python train.py --model="image embedding model" --image_size=32 --crop_scale_min=1 --embedding_dim=128 --norm_position="pre" --bias="all" --pooling="attention" --init="trunc_normal_002" --optimizer="adamw" --eps=1e-06 --ema_decay=0.995 --final_lr_fraction=0 --weight_decay=0.1
Rows from block 3 of a small image embedding model, named by matrix and row number. Rows with one number belong to one neuron. Each number is 500 + 25 x the weight over its row's rms, rounded and kept within 0 to 999. All counts start at 0. Numbers have three digits each.
After each neuron's rows are labels from the 100 images, of 14976, where the neuron reaches its highest value: "responds to" is what is common among them; "colour at peak" is the nearest of a few named colours to the mean colour under the peak. Only what is clearly more common there than usual is listed. The data: gratings and oriented noise at many angles and scales.
# fc1: MLP up (model.blocks.3.mlp.fc1.weight, 768x192), inputs 0-95
# fc2: MLP down (model.blocks.3.mlp.fc2.weight, 192x768, transposed), outputs 0-95

fc1.190:516474509530487519494494483449494454453540504513483518506533470472521516488496456434515525494477512494514511480484502519517503516497494504489476457485504478492468507510504541496476512472551482516492499492446522465537508498484500464461492516503496517544523511490523502503499505523517529468
fc2.190:487454461517513508489470536503490497545457484500520448522474532531478473504428473503471493506498500489524503583501520527488504471488469506486520498506484522523518550467482448490495484507482511529532456482473463507517522520510487510526492496502506497465510506500471497535546487485525514501
responds to: coloured; dashes; stripes at 105 degrees
colour at peak: green

fc1.630:496514478451532487465497497468509477455498569479489517503474486532485480522472537517456509472477526493509498531500466518489511462488503468564498530503520486486489482497495474519469527470515520529465471461536493494533533437512545535511532494483462497514479551491486488529507554491499520457
fc2.630:512501416509489504506492512529507481490505504530481504497495491513514460491456510490493512498384524503520513495503500505498495510485508488502492487537503464507485507487491504510521488496506509541511492479509525491479513503506490499516484510498504505502494537492507473488503540481465507478
responds to: coloured; dashes
colour at peak: orange

fc1.107:460542509513486511497487504523433509491538494492525509483541467528502497492509503485500539530501519471495496498454513507469479512492518499536509502506506488522445450519503482527523483479467521495497472492487548516530488471508512567502495474471506476497468504492471454543545497457478488458
fc2.107:483488583532527496485504493493476498476491517513542518495509513494544517505551524521501489495477547493521499544506499471518488472421507535521515520455483505476542540517512491470506471496493549465486515453458489523516545494513487510504507513490529506486489499498488486490474492492496499523
responds to: low contrast; sawtooth grating; very fine
colour at peak: grey

fc1.234:491466503474507519490516473517488487504496525505490512469510503503518480506473509492476485454509551529492503484479484500471521485515529515549492496520477481473533494463477510498441534512471465503458526466521473511514510529517525501541506448480475521499535524481503516513485470475462480514
fc2.234:514497478502523467520507524477511534480479510514482509515515488482503469536517472531525503494519467520515505520513456463503518484537461498491527528475515505467512533472490527484490498517515533536480489499478496495512540512484548501487508515514512524507498522526478507492467503552468483518
responds to: coloured
colour at peak: brown

fc1.400:473527512515485515489490498528456496479519497509495493529530476517517505488508504522494521516518526468518493501481511508510474518480506486505494483512501480521430479507490484469540451497468520492506448502483532511490503488521487527531499482487527462478473508487466470557537491455492499467
fc2.400:508494590496536466504505479471478543473495529509534496497502500492488520509530507500502506505535526483507490503490480489498485483415478504521522540476500480478526505483481492494485510492498513468463505463497482511533524504540499508516545531498512458503478528470497499520485481499498477512
responds to: low contrast; very fine; sine grating; kind: sawtooth grating
colour at peak: grey

fc1.556:483526524540468545528495504482502554519518482461540488477472513548538498525464482472492499519558513482500489492470505451473507548501474503492505495534457502516508486500527538524515516515477499475509478496486461500510494511495496498500486470507515498498522482528490461529558468494467481489
fc2.556:520463518503533464447511512491542484471499533509477539521500521472471508509513528529514503513581446525489507497525482507532509484516486471484486521480547466473486550426511487473523476500520498495482468521529508504482491487485507484513476527522506494518490516484485527483476508544521523502
responds to: coloured; dashes
colour at peak: green

fc1.734:462531527505484526497460497486440511493536471480546513458527473513513506500509522468502526543521520480497470504469507507453494515482515502547512502520499462533461455517511490552495489498450511491512470503482541535523500493494495569508485472470496477485489520507500474516543490476490481479
fc2.734:463496615531530486489520500509480494479486521514514500527491511479542507530534527517508497484492545475521510534490513450491497486413500501494506521463484509462529514536495484476497474468506529453468514465469506513524529494523497528513501505509529504489515469491502505503484493490501499523
responds to: low contrast; sawtooth grating; very fine
colour at peak: grey

fc1.470:491522491512477486506473459502471482489514474516518528516524558519488518482506470467524501527481514501501524493507532511479496519487489478513494510510499504441467514521495551525490533475543469482552506483428501466519492510498472522512515497494509523542523525555476480495456515504543515526
fc2.470:520444526502519499480537510500484504451487540493498514516482482486538513455507466472471514494462448504506525507510551508521504485485521491476483551515457500486529473520549502490510435487465491478498546466491520484502558529497494496498488482473476518515509503524529494548564496498505484501
responds to: coloured; very fine
colour at peak: green

fc1.558:507522524507445507460466491497484470501492486501481458495495516509522499471477497496461483505563492505513510500517534466488498550493477473464543458517485468531497532511502503521504489500516491468541484532504496504468489499482444485514480507536516469511500472478530469492538523482514512473
fc2.558:502493655506518488512506494510491510509518497487522492517508507496488457496498502504513520520656508483496524484498551496498509494461507490510476517492516474501472507472485515478551478513490498462469495501499510477501460506512504489493516512476518494514485498495496515510493491508505489506
responds to: coloured; windowed patch; filtered noise
colour at peak: green; cyan

fc1.462:469529507511517530473527499441509467532438488499509468471455474513512478515497462513448499477492527487500505505474527489502514530517502518492483514539452515527490477505521516500449503471490541533524526495523515502491498510491463490513502533542508521504460488490519522465477468516486480483
fc2.462:492475530518558513512506497491480487470542477497513494496470477495485489460499496519518500464553491515496512479505485540525521459501483454523523461476530549473478512485477536530508501529484515525502496566462481532447491480476471519499476516489510488515487487474488490501482512488542471455
responds to: coloured; stripes at 75 degrees
colour at peak: purple